A small masked image model, trained from scratch: encoder activation swiglu, encoder num experts 16.
Rows from block 2 of the encoder of a small masked image model, named by matrix and row number. Rows with one number belong to one neuron. Each number is 128 + 32 x the weight over its row's rms, rounded and kept within 0 to 255. All counts start at 0. Numbers have three digits each.
After each neuron's rows are labels from the 100 images, of 14848, where the neuron reaches its largest size: "peak on" is the class under the peak. Only what is clearly more common there than usual is listed. The data: made-up ball-and-stick molecule models. In brackets: how many of the 100.
# gate: MLP gate (encoder.blocks.2.mlp.gate.weight, 768x256), inputs 0-127
# fc1: MLP up (encoder.blocks.2.mlp.fc1.weight, 768x256), inputs 0-127
# fc2: MLP down (encoder.blocks.2.mlp.fc2.weight, 256x768, transposed), outputs 0-127

gate.195:110203113094125168163148134146089093175164108129211139112081121158079116149166186175139168097124159060093176092119137162123112141104156159157182145164098145123138130128110137194127135124126198148089147155099176087159120106182110133117181148148131143146108157120112123161177099118096101110109162152126135099087219105074094131094209130101129188187158124164105076143174100137097099137111
fc1.195:085175102116148171136180167073090097111196079154122147107069167106110096090147147180134127090155207115112168095123093138099118151154085097175148172190075115132171151136162141182189105105109195117113089121186142118187159123098051159148109117093152138129151144122118093111162090156147129131051160182192145089087192163112135132116203087116062114102131144090123114185104164086089110149108
fc2.195:146049188129127145089151098053131052188112152128074115122126115131120139111186113173167174166077174146099146157099120123114096148079157100080135113120120161073132207170098149188092116120062138129123136157131122154147107114099089136080160203105116125146051147133161113190138126175116134109136100100178148197144077108144150137122116151146130167128162051138186180144155167153156148106109
peak on: green ball (32)

gate.346:169099104112134107110145112124178129179159174166109170135108136115137138154089102120102146111124125181115120151068098161139175152105101109164081117141157140143144119143110136113211135140143089159070130151135106125096152106143155134145161130153169161139155138113091194177192128151185165127165125132134141139080183156064134121119072118138157121149160098074157149117100177074073128137138
fc1.346:172101154129195145167151146125196144094136149192137065098075095138127166191123116111103121140128076095126115133101079152179131084078116138168131070100173083131138124143136094127164092156129105150113146122127130139147186071157083110123155102114208149180110072126110184097145123163159127077186137098133147124131081165135128087077139182125088134099093103156125135137125145125161084152120
fc2.346:140131131122095127077110112113087118173132141106106122074113117080111179111139117173139072084096173095136120122082086150103131185117137095111071137146113155176166179107122114156142135135149158116150155120142153126104139153113151142121106144096150130157150121115112102142184153133144133127068090158132125134151090129126145131182137063096133119151177133191100135096133175148156102135149
peak on: white ball (34)

gate.345:157111104118124126153124110177103151106110123175123078108120177101106161097196081132161125156155144136125173125167074169146211161190142148174155081125122125114096082161156046062082104161192134127189185128075166138113079153103173087152137087093100150179122130122137165122143176131119128181155147064096127150132120160098142125168159134166138145134156171057138109117141155145152198084072
fc1.345:099163073161085120121107146139160105113123136150171134151155084131157170090097191101112126137102073182161110107182173117140094107147104118121074186126147201129176170115075181103190150097123032159135129123146125170175089149188134093176132125139175125129173103128088117137132146134171151110117088072150090095148099155226115156135124081142123073048128110090105161130115146147142076172160
fc2.345:140125222112124146151118170115135182147103124138155143079111101088144148120155081197131134145128138135082184086108132151128105108064118076195168150122121103072133131136169145143119073097148125122106065097166124028123087099134104136102192146133144154171105136151111094141161119158134136133132121113104126126146182191110133074135108083106103128154109075083124123131166175192144159084094
peak on: green ball (59)

gate.18:114174149104105138102127195094160185134138188172098134078159081123147101108133159155117084104143150130123088163116134117117055116133141116141149139096147138111111090105088177112143168150137160112130083115090162151177157162169094178149121079136174148121104172165121156165158086125128198193180166107099067088131111090113090081097120108161157140158069121116031107182114074125149127166144
fc1.18:141106115164140141157179158091164123139136144116120143152112081132122113099116115101097148126145147145129128182110196092093095102095127106079114098103135136142095137197133159204188122134109190152140175135213112132175127127145172112100186170098136109115108141144141075093117108078127116161096052080071095154138079154205137110146182137041152120149072142133131171085129173180147163090154
fc2.18:105108117117145142128103131133157136132129178098129097184141182170165143139131160109151151173104124119089078089099091144123130094114118187090110156135164175079166120156102105066110135123176151148041101091074171138123114063117133116115108114065131142126103075174155167160132091154105102106129074120165161188111121177111118125152154142140184129144127106178157055130188032186146167137174
peak on: white ball (30); grey ball (27)

gate.273:131077096130134099159143110143119100121115122130138162119197101130167094121092054086123179135114177120179139101137146146094121071093111168087127148091101090218119078092094137148142167153179144153103189142108134089110157114067122148131096168139142172153125111103136191143151133129068097146096082151111144172068046146139153088131161113079079122190112159112162124170116155137146120128124
fc1.273:177111163154106108126068085170103146070167117119092068128127132134113182156193190101155138067074132112163142124115153130165146060141096154127154128112160138105098190135067107129095067141096123141100153067185167164115070110154202102143087151123166103086120156139086137139071095141199163151149149141089189057195169161145151116133177114156170149107112113121124115153109125111142147185137
fc2.273:119108142146083111110194161193160152133207123170129110137172134125105125113067096101120139109085124161058081077122093053107107097141166104106159098056177092116106159076115087147119109146143136108134111152103113129109146121158171114103078105076175130136126109162167159137133105205097142096157102076117089127142134122171076169097165080125143160143153131140154136143109049059164166143157
peak on: white ball (81)

gate.428:124101138102101136169170130074114102135134109146067108097134166118159166087139096152137111190113137145120162204160066170169156095124097097122213096160089165169110109092099142092083053132198141146151173175126160150130129062173188123136133104076066083159170148114104073096093183152138133141143087127113093106093161120133162108104092165134118150118151176133120130098163148149106211098161
fc1.428:068169112104161102074102060130094174133081133101101117163051121151147148102159101072131181113192129113176166137141183144150157144144124136112074164079133133176097163174125143118145114152133130137155142150094111128144203124079098063141120142160101122120112111114126129139174121109121137143080175102165136181104090107081092137074115064122165179139169183075135147172130110135196103124093
fc2.428:158148120083100166139118128113137135154130130116134162089141173103121142101140154124115152137099142149167140080062122148179099070115151112101114148215114121141101145110070117167064196135143083152095121156093173157133077182063128174197093138114111097058135076136083140131107169140131171093096096097095158066141106138093089134113138142105112187174062087089071116108136077161109128124163
peak on: green ball (46)

gate.14:095122143057095175121129126121092110154151116115119172113138146078178156136121095086125140151137143143149116099137120131140119171185164172117183115124075077123176125133126123162134083158091178087134189157194175120115044096101060143116056125123119108156104110118128095125147119127177130095060110123083150122082180115073093123129116133130109146122129150166134090131085176209124139138175
fc1.14:106102087127119107159149099142107164181137075087148150164128116127127183108186124145209156167106192136114101082133164149128154163075127094126105108073088134141108125059111130136108134160123096172148150133175092114108109106176030132115107175182102086091135084109092194131112177157148081154151095114131093169169094139174092136149098128121151119091133145033150238128132157139128138050150
fc2.14:054132143098107119184123168141040137079064128110095124141126139103125143151109118085060150109111155094155160115117103170091098078163153171117096171193155099108095105190137148128167169156122108095114175147108130128132126191097166123064164082136196073138130164135150108115105079073131084091146136116122131128130169080124144101126140144140122090124130119153136115102075073085104078155155
peak on: blue ball (32)

gate.632:084155119125168116127161148064107174105077097115178116097132162109118161128156103120153097172132150127088105104062165172118123175118110101144068133124134109151174152143127142085088142113069191180132156154123160108140154130146116138164086132188122120170131135147081076150063114162109180092146135088139124171058148116141130101182102137101152100142148140169127152083146171113122169121131
fc1.632:148145099137150106056095190071091132105132116167147108182055117152109103220093145118119140134110130173146084131076147080110072164074093131095112111119076170096141157145153089117089107157125136112120122173131104124128123087167091126132069099117152149124178092092130140105155109119196154050119100167091165140101115132205129198142140062154157118160112124134060094155089113113100152149151
fc2.632:128121176124111119156128157165087119080175141133148115129140124087151125115086145102087092167106099149161120133196099131089100056169130182145122152118111219190129079160122065158132098085162093070181165130108103150095176110125155109159085130129174132112116194096157098110193185157140074120141120125135149066129146155076160063125131142158178027147111106172127146136167145164152125150144
peak on: green ball (30)

gate.479:141204076164126113162103108139087131146114142135138153131099151145131139075179146111067161115181219172145148081170085136140111141104102148083098089105160089177141132146127101152116118121107111133080086117138111094113087079102092130096068182112145149099123080111072180082120114126154093163095119112089152164128091109130134163132111134133059164135171124126095191156104174064145091163197
fc1.479:122125141111148133074168129069122163113175208102142124117074196134131087130133103077150153162086158102135149086086155154164188129135194129136127124150060119101177142139094116123112137176124112116122117149142118091148130142173104055119136135109098131103127129143213092105091161134168088105163089102135122132107119046136110119161132016112149119111105109121125142156091107183179134102106
fc2.479:125152126122075115131097100124100099150123114076092084127163096179139174109134171113129129157145126136147133134147110161113111107154116048176115084099184108169127111167174125148163117148088139179205220111078092146119155160106155107125114130119176135140187128134144113140187103126130089137175198106130125074139117143143112153117111123150150114082121082148166102166117141089120103135129
peak on: blue ball (63)

gate.672:150131151135096146114107103148069143137088167096142115140108169136133064125160170096107122114113158132156169125114171132094136169233145116114141105170131175086158151133142116150119125111111156132132170113110134103064121155146110123111183134115135087186075141111184132143181090163140034099062140180179091123111112145110173108140126199176166075189140134132108118171121133156123131095178
fc1.672:143120043161118139179084100198180145139092105167099151096150130122087178147136111141139163142145110129161123150144093118148092162131088128086083140090136138127141077085143143127159130123106121155154162116052104107168156125125105143133079152166107116139185090139124119168114134129127150154106056111078173141096106092174138120090136131142099199131173131185120138140074089103083080087118
fc2.672:102097158163166124135137107058102171110164151099168095125178194122141112148147140131150118054162119121169171162134196139145152141153138144095120123153141188117152177141127123187071062098079094151181115089188118134095084160130171128125134116106121145148078164103190062137211062160143068143062097131109107137070147087097147118140104217121096054144079091075138136121155152141153140115141
peak on: blue ball (40)

gate.378:132128053124113181116145153090178075108163168159146151123101131090137143088125176126071120142096113157131154128081091158098123195096141150172141148171144119103166147098097130166143127115112112125090159080098138122097138077159063119072112190156097130161159097102093169148081111142071108142119078163094125102108159097141095103154065122108125100076069119144123130087171117170143095136087
fc1.378:129127089198082140135162158204165117126078170124181139105118072040093106107144176131124157147095153165117166184130137105150086158075139118129171183140156158115114104109048121157072136188087151121097158069079142111112068136112132157117058182127109131115130123102138138071187128128117095133104150130131116104063129101161067115132141107151086084080097156082174158116155120164107135094118
fc2.378:140121147157108111157158151153114183130100161084156121166144082138086104134104127148153140158101107129142106072062117045128127124217107161138106140074040160142082134175161147097154157139150109164163078127110125183188096137175187144137119093133130070122119150161115114113171109175172147130095121132141124160124113126116161127128087153073139126145153088167154140148131154116160118194174
peak on: grey ball (28); blue ball (25)

gate.154:169063196192089176159158141128131146131141113136185100115126134122083124108085122123105121132143157144095192095135202143102174089107117148145114223167082116161176138169108122129150138124157131083132149120110141154166163154120128189120138190115103072174135145139072125145108172056184120139131165151170159095149099116111138080097145114130107102141103122117175129126133116145114089179096
fc1.154:114137135139094168128120177161079094135110063122095154151146102147136163125150115076114146182119118167091086175107101139156196117140134171125111137127108081129134058174142103096079124084135202123096116096089182081128124131143129166209122103075083105166144113198133167115103150125072094134110198112177118183143104097167153086135088111157178087118132102060187110143118055133134120148159
fc2.154:153147103148134119145092110126187173166152075105132132078131219037124147156084193175106155136115115146135187144206123146123111083136089095123142156090170160116135120097115108162139154093101167092101119169075146142116098106139107148163172098119144133087165113150142118179164134138079141123115106102128143123218079060126184140121149090095101148108143179108094137103143137089142153102176
peak on: red ball (60)

gate.98:151109087095074124095127133116161179070144149087153060157059104126098088099159111133118174181139121123090157127162116118110166117114143173138142193104125082125066114119122151058087088132154118097139179141092107138119019108125138138117098170135116112126135076069159124141145126123087152124117140145066101137130161085087126116118186167102143095156150113107121157181165159125098136124110
fc1.98:087114165097080077119153154141151167153104095110144197139111063123148167134149134100145094146128135129178123079070088157145144120149126087166156100068104114107114101069140184141211104117135127060168098111121142189124081137130135092155131162144189064142084101117171115124162137147104127115127135144149117137180172084184140115146113133122193127137117099122098140114135161095103140146054
fc2.98:179117095140145131122140165091090110104089095111094161143101064166121113120182118133071131130202073173082149117153146141144213114131188122169150217140125167138137139140133175087065175153131111142129147166105143130084099115155144097106092126123092104145162101126131132155136134156135176130101129168116147170169138147185121114139130095033117105165161106113138170161221139156095182062147
peak on: grey ball (41)

gate.434:124093173141154162108160099132150090144112121114135110193145172133137041148120106108146097122116153154123111153062168124096109176183138134096149069154095168122128156168135114094102095161145110113137174122126060093112102083151110166160210113138163145136119085065129114145092066127169069189133136114175136104151130079117079198142105111166174051129086123078148139157080152208170166119187
fc1.434:154106112162142051131195152082135137163136142086095084079137186166108131223097124142155144124182155155148145116093129103152102096101127123109063133091138112078148098102179103142091103073105099117116174128100112063160138113114174091176137088129115116154118155121077118155122143132135176136151136121144113120075132160143132091109090116123129136138081141122110077112160146107109103103189
fc2.434:117134125145126165071128082184101136130110153151147121229143117120108092079154133115077142123139118135124102115082128116074164083149133146130163087133159197112168169150189209095150097122178146098092093106142140138126163179116109109096109123144104137126073089151105132141135126124180122097166147115102128077168137061126120170115109110181107111157097159088132110131166100249126156183160
peak on: blue ball (32)

gate.674:081041117174127126136106150123066143100153137126144176093116193120110125121087129139092106090148166129130080101116157182167080130143181087153087156115084093203098095135112136170080145171147137115098108129129082113118141135149178099118164123076147096129130122094130118105111102100164151187106137189041119137112151033138156115112164053159122136141102151096158120107118130130102139114121
fc1.674:148102141127189106109112163119101160157119149149091177102070079114159081151197099136110212131128098097043143143138130160133150162179080128068172132131159096106115130149231098097141145119156158109132130115146099172143132143129137122117115173203081118096135129118134164128169127186152146103151145148162109118148113136092102152157105158101132144091124072122178138133106080141053177145131
fc2.674:132158075095102128165111176137129117088061097162124153142135142106088117129108104117178094149134166153128156162090109141085188116098187088151163134095129125124162004097100126071152157149107179104093109089115103088067094141099135105164130114087165154188131136150158094089103195130094147122140148164135113128170151117151132108143152138111105107199126160167049146178190162116121093075091
peak on: red ball (32)

gate.529:121173157158068176084165061125156130133098181102149079123119085100135110168076098151128104120188074144113147118106131107130078067117169075164127073107174173061162137132114069122109175090151144132033087141129115115156106155126127095141076143170148142084126156133114135068103152092106128154088184150138178090074077130190124128149165156142135125110175155087131152120142118147183144108158
fc1.529:140092182089154097109174157082110140049155097102140175118215130131157084158145130087150128159108249098099171114141131061172127168112121188168166131149084161116176139103117178108167127150093057104121151107119135118140150069128166156135149119149103116146128134139153197091111107118095138145158108130129120095150147134097143171177163105166078108132175135113114097113093150087110157140138
fc2.529:122135139188108178112083073113138128122126093137143131159118097096103143158085104175180083123190052132137168146157110095126123139185151151090132062150119161127159161116155099100129177091115135124133082173164136147166151174106200103154077176165129143138115103151103154158179153054095116096166148134074130084162143124180138062154097137109109151159168088096151104168127121138155120094125
peak on: purple ball (80)

gate.209:160122140152145130125111049116110099098199149142154112091114204095117107109089185118114077185158126087093162112122086070129120162098121119106124075116123156156123077155141078178108184133135121149111110134177098161130135056173115123135115063074111178126150166124103126118125172123182119149133095098134148096097054079186103103153077046140132109127113087162118094127157149089177111192147
fc1.209:152194118118163071117098151138077113094070118075137160111082137128070148129140161067155140168153141084071174174149161122093118188133075106113108153195120074175122132162161117074157179098156144137153139165175140093064126111112092061122160135197088126128109131209095127137095112124115096097171122160127131186182147135102116158122151188138135136137108111143127115104146104116093110106083
fc2.209:149122113111211100100135114125108158175107139148141096078152079127164096153089127145056138150093086153093117099136070131126079086096142179102138101158157147071137168128166175121092093216129085165171122177102049144160126149145167161118147128098113039153119119097106152148138121135134198156141109030125128121116119154144158164134046135127147152084166083107158171122152093119185129149153
peak on: red ball (35); green ball (29)

gate.644:148112142119087148093114119139144087150131147134163131122118117062057156098158099178155142131150095097127108142081124139093114102164121064131128164131088145137220138091140102149128165095157106118142108096169158119154125113160141154169124114124126163216121159123079109076124173167139086179121091108113127122101193109099148107128139090140139098049088112214114157135121090192097127163166
fc1.644:141107131144121171109051159142119066121133125129149137125129087069088130074166120173118131140138090138178125167076184118100108108158133091104110143138161123148195117147128152145124126098149111123135127105158122121148107103116105108166126121122137158191147169147066110111144152153114128114049048119104102101109199122092175104111172099148156106071071141166082173147116094134119134164173
fc2.644:102141147120149085090125117139125127176134084166062137144100122141118109108147117100078161142137058120117179161132114161173147135142104114194121116070153150117184100199108191123174180124218144113118150102108090175095123081137107060163196156141133146134116174145149128131132093112098071104110167169087054130128148143109141124113175154091117109135090176115075137113102108141112107131149
peak on: purple ball (41)

gate.590:111191111118078157126199186053114087102159098135116166084094154167158130089140167118137190110154135074085092184073094086127143163126099122077126202124113104146128147121103100113075098116100132116107106140127099098133100166130156167172137109133125166115117111121126199108079130172139131105113214177099036145137115115114143132147150130099162095154124126162135123167150143164053116114139
fc1.590:116087132123095091118127095132085116083130167146142072149113181155136088104159177108111166141171145134120151102128110100145128149120082129184120080098117157079113132192113075171183156173083115140132126161045178149119136100077145107194102157078149162076152147157087162087112150166139176082075160143183137119158122152142171136121138144138126102152169136141116155155141112091114095151155
fc2.590:133152140175159187129155108086154139091108129190076180129112158180107162099115128153126163162120096158181102117110159177066109146148133150132098150158109116126131145084090183117159088084122120138145137130170109088166126147162118133130134147168100065125109112115112163106129097164163104132164050126046162173137121131124070078137114129180090077112106074110137086134170170144129143166133
peak on: blue ball (45)

gate.602:138173154114165143140143150139126150108127145123155164160152114126113102158176173136105118125167158155090123136170069084071156049094127135174153188093107123074118195144084176142133204139173108170128152080043120136172123097179197163068085081183120146199146159133103123100154146146143111099120109104110176116152112124104114130158166152067115107162132090156029131125160171114136149133109
fc1.602:112152095162126165106171143096166078155071119145190126145112112105148130110111138118064188092067137116157117101163141163192138070094114155169134146159132138138162127096165165096164107140151135068217086141128161140107117142151069111128149205122128146132178124128138124090085125165091090176130102146153088129115139166140166080189127141111182088112085055156100118115102103099067102199111
fc2.602:128132171105154118133085128155088142119203135104134146117120000112129114138155144195104143169111130181104155185163072093118183113136165101079183134099115137144122175124126100153163120115133127151070145056093104160138054131123203123106076075130129139128114140095120143198116108083101121122141156133086121127132102096112066168102135151140164158142165148132100146124194138128127137051164
peak on: white ball (31)

gate.739:085097159090122089165152138101137132165121044109150090126137216148154149115065139122132145147111111132129136117128115169135179169103126111141132075169117077114184142174192167133123194149157127155085132158161154100154128096119103167121101121094138134082134152134117162185158138152147119122119124170157096152141129126118175098112134107093088165197137124138211162140164179083105132133138
fc1.739:110099067164103149182183149170161135116085164140078137115133102097111097085145090140118162122122107096124067127094104144156191109130162170116131164123093086134137115104151203101120128132136100159187114114116137106091111121182161060106109093085120077066105173113143113118131142096117191123039136142106044137192146161149144163156134094146123092163118090061178134165107122138145146134090
fc2.739:151129098145116127111092108110082126159140103119168143126125222117196138115100119160125141114164114161140157154171107102154117121114091118149088074118094128104134075113134058148064112114130175136117143096146128123168172085089048173164100142077153159125160163126171119114146131158166128113190170142201211125169119093105086096124115129161137169166154093154143153106130120117116158092173
peak on: yellow ball (56); orange ball (29)

gate.39:083120136106094170105120111112080115081151114166111093132078130144161180129121105135154204111042141064095137107155119153139112139086098107093152113137078130166121133170077184106125119121074126146069120177088108177145134133153101088089174100159080157137134139136148129097120211082147141091073088132159055120140146106110085164130127105112112085098148135146066138105109081164124158141096
fc1.39:148109196140100169101071065128134108128098203162158145112112142181138089039186126127079107112078124074152154106135101114158121067066114087113113143136092118199069156095111110155074113111096120138114080129151180128068105121135100159096093097178147171169136109176126111101172159125130098109066152138160114107096147124098123191177150105161119072157130140155154160106105102138083196160151
fc2.39:112175074085162073148135130190157108162104072087135127131156115110129117190133162110142171129156099109130094150110151165101172163179110132141135125141122152050163121156096153150171095123136109116188137088094099078113062110177156077155118131105115085121138117080141071124089091109122159139168150072132154111152104150145091128094120137123132147082102127091117076109158156100176097129140
peak on: yellow ball (48)

gate.380:131143074182105130110074106138115125135136171140088122086123115107121150115175131116156125116128088101134111165112116097141096145204140194059126114117172165113094128120095092124099140055157157094119130065040064140079104130119138182117116104154098104180134088106143141110160128131084098101084137091113116126116066131157169169086147165186122118134144199138155163143155136126156108134129
fc1.380:148055094101099123127084166147131067101151189122112125153123113110140118165125169115099123120142060112128126136058094106160111137162149149099051155165128160099116151108169102127116095119170156160102076120143097114118104178162211125201137138140072162161119122118153050086146115120086212067099117112121132132122115151143136151120094102108152115138113180146126133168133081146156112164134
fc2.380:164101103158165085107126160117143108148088108072093129133161095101126132175158139117109119129149156157117094099122197121073148068072142097168190110105113139144096142170105130080169167184093033081081146109125137103161131163144144113131207134130177084083104078113128119160114123121111110121143117112130103112122105153120090140136140071121118119116162128098088110113146122070103108111146
peak on: purple ball (42)

gate.687:144111178157088113160122058136115075146099125141161116159059139119130094135064129181128097095116024128162064136142138100077077163104096098130175144106136151098140117133136076098148127057125094141116082160138094103144113179140134108086119143164138126094150138132123117079175129110037118081091094119078132151115116136210069095129096123132110119098151136113153116115067152155100158131097
fc1.687:181121105100128126145162242128131099081157146129105121106146178198141143133141117135115127135083126169138106142135152130135086099149120104166113173165093126144156122128134242158139147159130096145072173071127135162132166141113096088108181142109086100212161144095106134183137141088156109143187091119176139138150147142063167187118105141112054121135075092132146106106143112098101123126152
fc2.687:072120110155151129112087067123098149168145090113086141145097057042177189144099142124160107149161170099082168104144121117073166105111156178085129115075158147102113146136137072113096126078129167110142088108119188127124073112180126154135104125122173120048097140152115145059136089147128182108129108136071133085131166133193108102118126082124197173089132155140154140192125146111182080141102
peak on: purple ball (38)

gate.291:126121112118147121150155143066093183132155136184148180118092171137127177116133105097090127170151165101150209076066093159105087149115097094097121084152096083134116045164141124142120141119192175158166145135160121113114179078128024084073125096135121078189141153067076105168176129125154100109075091126139130177102119083107084113093134098089052098122116149081140186076142149063100117077136
fc1.291:102147121146149058100110132125147091086133126120136158134134143138092084149169119155118112078071080155143118161028132089162131183117164100174052169169104153123150192134128109133134175059098120092154122135128158150131154187092114144157097079058090172144110116156173130087106117109168171105129165152160163157130079138170153189132137116173149147096149137158105089100091108214128146141087
fc2.291:130139076161090096165151153157148142125127130163071133138153136124136150073122177090067120122143094093130115107166109128086149066164131129134127129093168163145125123120119118106135101144199120100160128098066129113105172145088112153140137064105129119105100167144126124119140192176099149091131138097101071175138116143129091081047150171114098102106156143151095088137120134155117097165150
peak on: white ball (65)

gate.630:163055150133113120142114121173109087179109145163165121123108113098098137164078130113130122099104072125110169142050197082096101088139128111132067118091119147131111126112154103154118203095198113148107076120118133122118076177105103148147157141170133084130201086140153075136140139130107124185099160123099207121072172072150102125098150103132111115114122135194154167121136174165162147089147
fc1.630:176111114165132071126102092150093126139114134161119147175148086073090140100145094097086120086144147154113147118063112088115120083187130119117105093081129138108155157113140082132105082091172147182175086094125185071159090151175124150161085112176177149122168149141111127139129108153167099162128170096135203166117084104185157153134140112167141129149149128183153170173158143126117134057137
fc2.630:086161109133118236100158148079143129103123172126117188059124172181152092131144109118101105141089146122152099135177131124153131100075123102126133141141142093141054114125123138150150151153058131083071170164080127134116136094091088140088148119111114226102087122129126153139184104161114129127122127077132036110145132130106138101147121163139106114142102125164092102125091076115145141239160
peak on: purple ball (78)

gate.571:203118168105139154110118134107150113142176119106130139074133162080041109135147151175141151111136126133142066120089100111112087142210143133101145120102127138141096138114168132156176129129114186045125132137180173104171116153064110158126154122137085110153099129200114107155186116131099116085100162105155135142081149127076141117091133136108155146140169096168090115174098062177048098110127
fc1.571:214083117075162109147033125163163114179138070081143134158146095101126088091137115123106142071113180152126083112111072099144135112150174118094138068119104170110054172082115160178103167087131155076134138099109186152174133118073149070184155109112118196145138101174192107124115187138056123113158141063113127159166086086111129116112145140085133137162171119168106100078088119108134150058104
fc2.571:130128131128143109123117116092134126168131141114142095102115134184094185153109128104084144053122098201171139146126090107110159161121073126120131134126096185121109055128101122117109143148120104093148154115121154115184115111129196116091122136082102114181148142127124127117194179172162127147158152129095197121118081163078130183169158133117117088122117082080144114168143093164111070143100
peak on: green ball (28)

gate.612:123110153165146052094162091126125132090146086160144105187139136066169132152107111172142168128112157150104149149194175108143081143064076082168161125142116141103101104092145153087151117141151153113137119112115131108191146037133131147165110099093119165147158089134139107058135154180122117068085105117122084172061099108157122119098061165147099151098175147157115137177132177092068139095129
fc1.612:138153183071133089142144082103089152099152139157106121148180168101163129174112119146123167107147156145145122193249113098157083151054092093142132134126104112119084096086146140125103163127134132128129162084168131117179146060160136128140084102097158070134138042122115033126174127162155112073093150095149099127105147149123151136089109192117086104105143097168112125134126161124103136092082
fc2.612:162104047153131147131128173154139130113123152127074067162058078173077171144117196120118117125160053122121143115106207107116181089127187117096106117110130128189096167186120115124078173104121126144119160148141161170069115167102149067122124169140129153153104158175115208138070160137123130164165067156128126135156118136049151103151129102137180116142126168066108081104102110188118105107136
peak on: purple ball (40)

gate.465:084128097141078103114119189095124092128140142158193106076148144155166176079075102149117141103157148110149183160125088149159153091165167096133129149137106117119091081116132160135107096100116084088130164160131118102112124121026185169174175092105127133137129029096122155141158114073141088170100097164128117187074125096129147138100141084144144086117094126136113118152105176150116102126117
fc1.465:131146103107111150127092116119134142153122123127104190115126090093135159133126103107081108119094086152088119115101137071075170121121120150117092159151179135148149097088111125124148159137129101112109160110174066138094154179138166142113126205133087088114073065121094149106118091131056125099143135066097112140149123150107155127111118134169061103078118088133072117139118122141122201148186
fc2.465:153109151106146129123192133175114132120199166113194126165126097125102079136156110146131155127088168175174085149176152137076083136108117129129139112059148128111102102150094110161146173137124144148133099137125107105098092050146135095148182124142143134121062148146097142055140126105127170104170157071188083168179073163127099146177116124104201132118087190170125179132154135114137091173129
peak on: blue ball (45); green ball (36)

gate.342:160103152111190134164116168155162161085129149123149094153116097119100058164177121167103144114156102157088093167140152150087165070130107154152145170074176045113139175107097124153137152088093079184158162155170126108108120130211227140182109103149174165107157092136138129090138118115165161158118129137089144124129081115064145137114168097113124133130122125146125144131181048162134152137144
fc1.342:199081097126155165110148157206111171144156115112162153061107093149174080119162134116125156154176145168139153124167115152143167126132122114141129141106114081145061113137141153085108135128099104121111158137094152089143078083163151100087111109097118142157156082131119157130163139120132099158064094104085125130106099103149194172146162134086144122167165123119120115119189127148130151091109
fc2.342:091150069122121132124114118139159140132127178108137145108118161137063129134097207130133119120117173092072146199123149106114096144111113172131180093178138163119136133113071118165144111116210141124130106053123114105176152138147098209115160105150125117133039143128183089132098164127083115076176112109096152076109108142050075109099102140167171136081150106158041132128113094133093141178081
peak on: white ball (69)

gate.256:138090099110169165143122155122176127086130126084065149107125176148116136132151159134111139103164102139123131057143108129136136112175173134136114148170137082152108092090131181191101155120110127149131152133140144118132192091165144123144085104139141098161202140132088089157120123125125128168153136090135141162115178217020108153088119158152119092128079072154112133129181139108118093120171
fc1.256:106138142161160128173159124184133155097163095072113095080171112114119048212131114182087084117120152121148140081136100132105119117137131136151209113144109179092186091152169142124188154147085148101130181141065073067128121138126136130100129126145108158093155187149139139146085174127067126149110099125154132094095086156127065141094124139136080116097137143137083114129125120128172117165128
fc2.256:154152057081141138113098181145192111109121160178120142175105186127116165123147141103105143131108163139091117151138138105178157132116106124199008194151103121170114162136103165156137143125142089183111146068153174149143127085102103121127113169116123109211110081093124129141147093157105156127187103188177087136177140163107179135152172151148114123125120119045102192183121140128101072136095
peak on: purple ball (62)

gate.357:129190099114165107169123141073083099094185190173141088110157131138151099119141163113133094142131123105134172187168170134087111148140113105162091161149160178088155110076131130080137145117122142118163141186100089141144133130146078125184153110078146187124207182143128198135161117121123117161148042141147151147168130098142097129148134093163093033104129143103081124176122097111181140113091
fc1.357:179172119163117128132145173147104101085170166186096119104102135178175137095101106161119108078166159069112132167155065126165153117069178113144073116077095106105130091133092148163129152124107117171113184132083172130148124111124031101161145146081147117110183100128137107106144124143104140152133121154197152174127156116114104057118129178117115064160144145107123115153147108122161086133117
fc2.357:144135094174134164121075116119178094114114126110151140086103180121120130123095170167161153173118149148044119122138071097166126180157100157097107131070131148067129189166132134120158122111131123153065128129172094124179138130169141141112100194206103132096156166090128115143122102167179133102099099117138134103040078156155108173184066150092143184133145138103122084193117140116101169158184
peak on: green ball (32)